A small self-supervised audio encoder (BEST-RQ), trained from scratch.
Model: norm rmsnorm, moe top_k, width 192.
Rows from block 4, named by matrix and row number. Rows with one number belong to one attention dimension. Each number is 128 + 32 x the weight over the matrix's rms, rounded and kept within 0 to 255. All counts start at 0.
# v: attention query, key and value (stacked) (model.blocks.4.attn.qkv.weight, 576x192, the v third), inputs 96-143
# proj: attention output (model.blocks.4.attn.proj.weight, 192x192, transposed), outputs 96-143
v.35 [ 99  75 117 105 130 160  96  95 119 156 143 141 149 148 157 147 111 176 166 114  83  74 142 111 139 107 105 109 144 162 126 122 124 116 178 120 102 113 120 128 140 123 135 150 121 143  77 120]
v.36 [138 139 147  30 188 124 167 137  92 104 123 155 106 120  96 133 172 139 199 156 185 100 102 134 168  84 172 126 172 153 111 164  80  62 114 122 144 173  74 167  75 106 145 128 147 132 119 119]
v.37 [141  88 104 166 154 137 146 109 144 113 167 165  86 133 190 213  51  66 181 146 119 135  82 138 109 114 110 130 149 166 102 186 159 130 188 208  90 122 125 140 129 102 154 147 152 120  77 155]
v.38 [121 182 138 102 147 106 114 121 118 112 128 141 109 130 181 150 139 146 162 156 136 121 103 104 148 148 147 149 137 118 121 129  63 147 151 132 165 118  84 131 144 160 142 111 140 138 130 149]
v.39 [141 152 154  95 107 138 157 137 138 117 153 180 151 149 116 178 180 144 200 136 114 141 114  78 123 142 150 156 104 136  98 101 125 100 153  83 149 144  73 146 132  92 177 152 139 119 114  94]
v.40 [131  94 118 154 137 170 117 138 114 107 209  88 147 145 184 153 128 105 155 131 158 167 150 166 118 196 155 175  96 110 103 174 149 118 121  96 124  72 121 167 115  76 134  93  54 147 119 138]
v.41 [111 167 150 127 187 131 102 119 123 163 123 172 173 149 104  12 156 139 110 155 133 128 124 128 124  74 121 110  74 176 126  60  92 141 132 128 170 150 181  60 130 131 138  99 146 145  69  91]
v.42 [112 105 126 231  43 148 162 150 163 150 166 164 155 146  38 118 136 132  88  44 106 191 184 153 120 176  92 155 122 138  96 106 118  98 166 168 180 143 112 139  93 115 108 132 164 132 150 147]
v.43 [137 104 131 147 153 133 122  89 144 135 129 140 119 116 104  58 128 116  77  97 129 116 129 102 121 134 129 149 140 151 144 141  85 147 134  94 156 204 138 109  55 167 139 165  95 116 115 135]
v.44 [131 152 100 109 129 120 154 116 105 107 139 163  76 148 108  18 112 112  96  89 119  99 119 141 166 111  47 117 170 124 146 144 120 130  99  81 163 161 207 186 161 167 100 138 176  77 137 134]
v.45 [151 139 118 109 170  65 189 153  96 167  99 109 127  84 116  98 119 122 171 142 160 109 129 141 145  95 186 139 115 138 109 114 133 126 100  97 165 124 133 134  68 145 108 134 110 139 132 125]
v.46 [141 113 135 122 151 135 130 140 170 178 129  46  99 144  83 165 108  78 140 150 105 129 173 144  65 146  98 132 172 160  77 113 143 172 173 168 122 105 167 154  93 103 143 133  86 144 141 145]
v.47 [115 138 133 122 177  50 144 142 135 131 111 131 168 110 122  88  71 197 146 127  93 116 152 123 140  95 105  89 132 100 155 121  73 145 106 110  91  16 157 164 159 140  92  83 130 172 108  95]
v.48 [144 108 152 158 153  59 118 114 147 142 137 169 115 197 113 155 160 150 106 128 143  83 134 173 135 120 171 143 113 162 133 170 100 119 122  33  48 107 160 185  60  99 138 160 133 132 112 156]
v.49 [120 152 113  99  88  77 103 115 162  83 152 126 137 138 164 133 137  34 120 176  76 144 108 128 163 116 115  79 108 147 120  71 102 139 129 188 143  86 165 125 173 107 173 157  98 113  86 179]
v.50 [111  89 148  90 125 154 128 119 110  65 156 149 148 146 140 211 128 130 177 126 121 138 121 155 172 136  84 116 144 134 110 107 162 135 133 102 104 115 114 138 152 159  94 120 178  80 104  92]
v.51 [126 150 130 159 112 137 106  94 136 150 182 110 145 157 102  91 127 103 110 100 138 139 150 162 139 126 196 136  86  98 116 119 137 111  91 135 130  18  89 115 184 123 148 122 109 144 174  93]
v.52 [103 154  99  62 182 103 164 172 155 161 115 174 105 113 109 125  98 136 142 135 109  97 118 132  96 110 145 141 147 138 125 161 161 107  99 143 101 155 131 190 141  93 126 114 131 108  97 138]
v.53 [114 101 103 216 139 140 115 120 141 151 144 159  97 118  86  74 108 135 106 133  91 112 159  70 158 118 156 136  85  85 170  78  80 127 149  90  86 124 112  85  82  98 115 155 135 119 128 148]
v.54 [135 156 128 114 144 105 139 127 177 142 119 146 133 141 101 161 144 125 134 107 225 123 122 143 129  13 122 100 111 138 113  72 147 131 116 188 148 180  93 144  89  76  92  77 148 116  85 109]
v.55 [169 105 130 137 117  83 119 174 170 153 105 130 137 122 117 120  93 117 130 118 148 118 153 127  74 139 139 150 172 157 118 135 133 144 122  65 127  30 126 221 142 136 132 111 144 119 127 130]
v.56 [ 76 102 163 185  75 108  93 126  86 127 193 146 149 199 155  50 115 177 143  51 124 121 141 167 134 104 101 121  87 144 158 173  38  98 117 171  99 127 119 125 120 110 169 126 151 147 109  82]
v.57 [123 113 121 153  72  51 132 132 149 161 146 121 115  89  78 134 149 120 169 111 107  95 178 112 111 140 134 145 119 122  90 136 114  85 140 157 102  91 111  82 118  61 108 131 125 152  76  95]
v.58 [115  75 158 146  79  76  98 123 152 102 160 112 146 105 114 167 162 119  96  90 116  82 134  94 115 136 196 145 103 139  97 108 104  97 143 143 176 140 124  80 139 114 139 155 141 136 117 155]
v.59 [139 165 150 105 153  79 131 153 102 137 132 112  83  92  89  95 158 155 127  73 152  85 179 172 137 114 141 119 127 126 151 133 137  71  87 192 120 159 135 127 144 117  97 146 101 150 141  82]
v.60 [ 97 128 161  99  65  87  65 118 122 144 148  59 158 169 175  87 144 144  91 167 129 118 103 119 130  95  71 117 118  98 148 111 114 113 138 115 116 148 135  97 116 100 149  83 109 114 118 117]
v.61 [109 150 141 168 124 136  92 187 116 124 142  91 125  81 145 104  82 164 128 160 138 106 143  81 113 126 141 169 146  73 137 142 159 138 117 152  53 112 151 140 139 123  95 130 146  92 110 138]
v.62 [113 205  99  69 124 108 154 131 126 121 178 171 144 150 120  24 149 135  99 116 144 108 147  75 139 132 104 163 153 122  73  98 116 187 141 106 152 110 169 108 103 188 119 137 115 147 128 186]
v.63 [153 195 116  80 121 164 131 165 198  38 113 152 126 152 109 168 143 158 140 167  78 208 110 102 128 127 129 135 193 174 122  89 187 135 115 167 121  58 131 122 117 122 154 129 165 118 126 153]
v.64 [ 93 122 155 168  93 120 126  99 142 115 143 108 133 134 161 163 149 151 118  87 172 150 147 124 156 153 124  81 128  98 117  76 167 170 120 131 117 165 108  46  77  94  86  87 113  98 131 119]
v.65 [136 165 177 128 103 139 141 178 119  90 163 171 121 136 140 206 134 158 144 144 109 167 121  95 115 104  62 193 122 121  80 151 139  87 177 210 185  90 119 158 143 110 123 145 158  63  89 139]
v.66 [142 161  86  74 123 151 137  91 159 156  89 147  98 120 119 120 123 100 112 115 117  97 115 109 145 202 169 125  96 152 133 146 107 116 122  72 117 117 147 117 127 175 143 171 126 181 159 152]
v.67 [122  88 106 120 129 147 121 157 153 141 137 111 112  85 102  80  73 175 158 130 107 142  97 141 148 137 134 141 131 128 115 122 140 132 120 108 132 120 154 137 103  96 115 118 120 116 118  88]
proj.35 [128 136 129 179 132 127 188 211 149  77 110 155 121 122 116 108 173 115 137 164 142  84 129 123 132 119  84 124 143  86 113  68 119 129 137  71 153 163 154 161 115  74  83 135 162  67 168 112]
proj.36 [134 107  70 172  96  94 111 133 165 135 157  76 167 121 104 132 109 128  98 106  81 133 147 139 115 179 107 129 131 139  90 165 144 113 118 134 100 119 150 136 128 108 119 123 136 156 159 135]
proj.37 [ 67 152 201 100 161  91 142 135 140  76 117 161 142 143 119 137 178 215 112 158 101  72  95  87 177 148 153 101 100 130 126 133  58 144 118 112 141 145  96 136 126 189 187 124 170 143 157 110]
proj.38 [143 116 137 116 122 110 140 152 144 101  99 118 137 118 117 125 144 116 125 129 133 115 143 128 121 116 126  96 135 145 106 157 130 127 132 112 102 142 125 144 113 122 106 121 123 144 114 139]
proj.39 [119 126 123 208  61 123 110 115 159  89 152 118 102 115  85  56 139 101 119 126  99  77 151 151 154 158 157 145 117 172  87 140 188  96  81 201  75 150 133 103 102 100 103 153 136 106  99 102]
proj.40 [131 149 124  97 118 125 176 113 104  94 161 118 104  62 124  64 136 122 188 147  77 166 119 151  86  76 167 103 121 178 122 102 148  95 106 197 129 145 136 133 166 137  84 133 160  95 127 105]
proj.41 [123 117  52  87 173 136 168  94 129 133 168  88 113 112 209 127 143 113 112 187 133 173  68 143 158 120 125  74 179 159 124 169 109 124 137  92 156 141 118 212  71 104 106  78 154 119 133  88]
proj.42 [166 139 135  73 130 128 121  85  76 129  87 111  83 144 148  63  90 135 150 198 159 118 132 160 155  78 133 141  84 144 109 153 173 157 109 154 138 127 117 165 133 155 144  54  99 132  99  73]
proj.43 [ 95 124 101 151 121 122 144 102 106 149  90  88 135 110 168 110 140 133 138 150 155 166 138 110 120 147 128 125 135  75 127 109 171 118 134  99  94  89  84 134 143 109  97 130 152 155  92 103]
proj.44 [149 162 145 156  85 142 149  63 175 170 190 160 172 140 129 203 127  79  64 149 140 157 142  34  81 139 130 223  87  80 105 113 127 161 179 103 172  62  99  93 139 121 101 155 124 109 118 200]
proj.45 [117  94 130 165 115 148 120  97 146 101 157 129 130 121 137 140 136 126 124 113 133 135 147 168 109 142 123 101 127 136 137 183 115 114 115 131  97 150 121  96 131 158 101 163 137 120 132 135]
proj.46 [127 114 126 112  76 162 135 109 111  90 124 158 123 126 173 122 143 170 142 134 149 132 108 133 180 139 141  98 107 113 122 138 112 109 101  98 105 173 137 138 153 155 153 119 140 149 131 183]
proj.47 [124 135 115 109 106 141 122 133 111 133 123 107 132 137 122 144 181  95  76 102 139  85 153 109 136 172 139 114 174 157 129 143 159 131 146 160 137 188 120  73 100 123 147 118 152 131 128 111]
proj.48 [145 138 114 107  65 255  73 155 105  93 141  60 141  55 137  87 144  82 133  95 200 101 174  85 175  94  69 180 139  63 145 159 209 182 163 120 157 227  96 104 172  99  93 119 106   0 175 161]
proj.49 [112 107 150 117 132 166 126  92 128 102 123 130 125 154 142 137 107 158 122 144 117 132 139 131 114 158 112 137  76 121 133 176 122 120 107  91 119 149 106 135 117 117 136 151 111 104 145  94]
proj.50 [115 147 144 102 118 113 119 109 115 138 120 155 137 128 136 136 140 142 103 123 123  92  94 110 144 119 100 147 119 130 132  93  78 135 137 132 157 155 103  87 131 115 149 133 105 165  78 175]
proj.51 [103 134 111  70 168 100 120 129 109 164 136 145 125 112 143 152 101 134 154 152  91 124 137 136 107  91 142 119 115 130  94 116 127 110 114 114 103 161 135 141 100 131 103 109 127 125 110 123]
proj.52 [127 141 109 121 131 150  99 102 129  57 133 132 147 109  99 131 134 137 102  87 120 125 148  86 104 113 141 181 113 132 114 109  79 129 116  82 116 110 134  97 139 129 100 113 121 120 136 125]
proj.53 [164 156 161  84 166 115 114  88  83 143 126 124 115 133 140 143 115 130 158 155 196 138 132 141 111 117 129 129 128 116 143 122 161 152 120 109 113 125 155 178 162 139 129 108 108 160 102 114]
proj.54 [102 117  88 139 107 139 139 116 122 165 139 106  80 121 149  92 149 113 110 127  99 157 135 150 137 148 123 116 120 101 127 198 138 152 145 127 119 100 116 126 106 161 148 116 141 116 163 138]
proj.55 [ 69 114 133  96 138 148 144 160 108  92 141  94 154 151 168 157 130 112  97  92 108 125  87 126 109 129 135 114 153 111 127  98 162 161 160 186 144 126  80  48  96 157 100 116 103 132  92 162]
proj.56 [ 89 138 123  96 139  97 128 148 145 161 123 124 112  69 127 123 105  92  98 171 129 118 127 114 154 110 134 159 168  95 138 111 175 164 152 160 153 155 131 111 110  87 127 102 102 126 134 147]
proj.57 [155 146 111 193 137 200 107 102 115 140 132  60  69 133 117 111 142 148  87 209 114 118  89 144 176 127 133 105 146 136 150 100 167 110 102  97 195 132 108 105 120 103 149 108  90  79 199 147]
proj.58 [145 169 110 128 122 168 137 146 140  79  97 105 112 103  96 103 104 129 109 133 130 157  96 155 154 162 132  97 109  54 111  96 143 187 114 120 147 173 131 122  74 118  96 131 117 106 152 148]
proj.59 [112 118 130  96  97 152 160  79 108 150  43 132 151 164 206 145  27  79  17 132 142  83  60 109 163  85 161 204 202 127 157 124 111 170  86  98  96 116 191 117 108 195 166  74 139 134 101 142]
proj.60 [169 163 129  84 168 127 174  80 115 131 115 141 147 141 140 152 130 151 125 199 152 107 103 126 112 116 130 110 131 148 137  83 141 149 130 120 159  75 155 152 116 141  91 157 176 116 143 103]
proj.61 [154 118 147  97 187  75 167 121 112 137 128 147 142 156 143 150 103 107 119 106 144 122 127 124 144 124 109  86 137 131  89 102 130 116 131 137 145 112 167 168 137 135 140 122 103 129 128 110]
proj.62 [110  76 100 163 151 120 116 163 111 128  81  95  54  95 148 136 125 113 133 139 191 160 133 118 165 161 115 129 136 139  95 114 197  84 153 130 139 194 121 106 149  51 161 133 108 118 144  93]
proj.63 [162  75 104 230 118 107  97  95 129 201 128 180 118 142 161 128  72 117 172  89 115 120 138 200 123 168  61  49  53 201 134 218  99  77  84  95 137  98 131  73 112 161  83 102 116  90  95 151]
proj.64 [ 75 111  51  90 207 157 136 123 103 163 129  92 129  56 117 172  96 101  78 130 125 142  79 192  91  99  93  94 144 147 145 134 108 168 129 185 109 122 179 153 107 164 137  67 173 120 138 147]
proj.65 [153 143 173 154 113 125 118 143 144 128 107 146 116 120 128 113  98 136 158 113 126 119  98 132 129 160 141 123 149 155 152 147 106 134 143 145 132 122 140 108 139 168 121 125  75 163 109 142]
proj.66 [155 104  90 125 106 144  78 255 181  93 255  87 146  37 157 178 127  53  29 145 146 143 138  96 133  93  92 215 151  60 129 145 207 177 127 149 147 166 154 150  84 107 125  89 122  70 209 155]
proj.67 [ 97 135 109 141 118 122 131 139 125 130 143 134 129 148 132 127 123 120 147 119 130 134 121 149  92 115 153 149 137 150 153 133 135 131 122 152 122  95 111 156 153 135 131 168 125 119 103 141]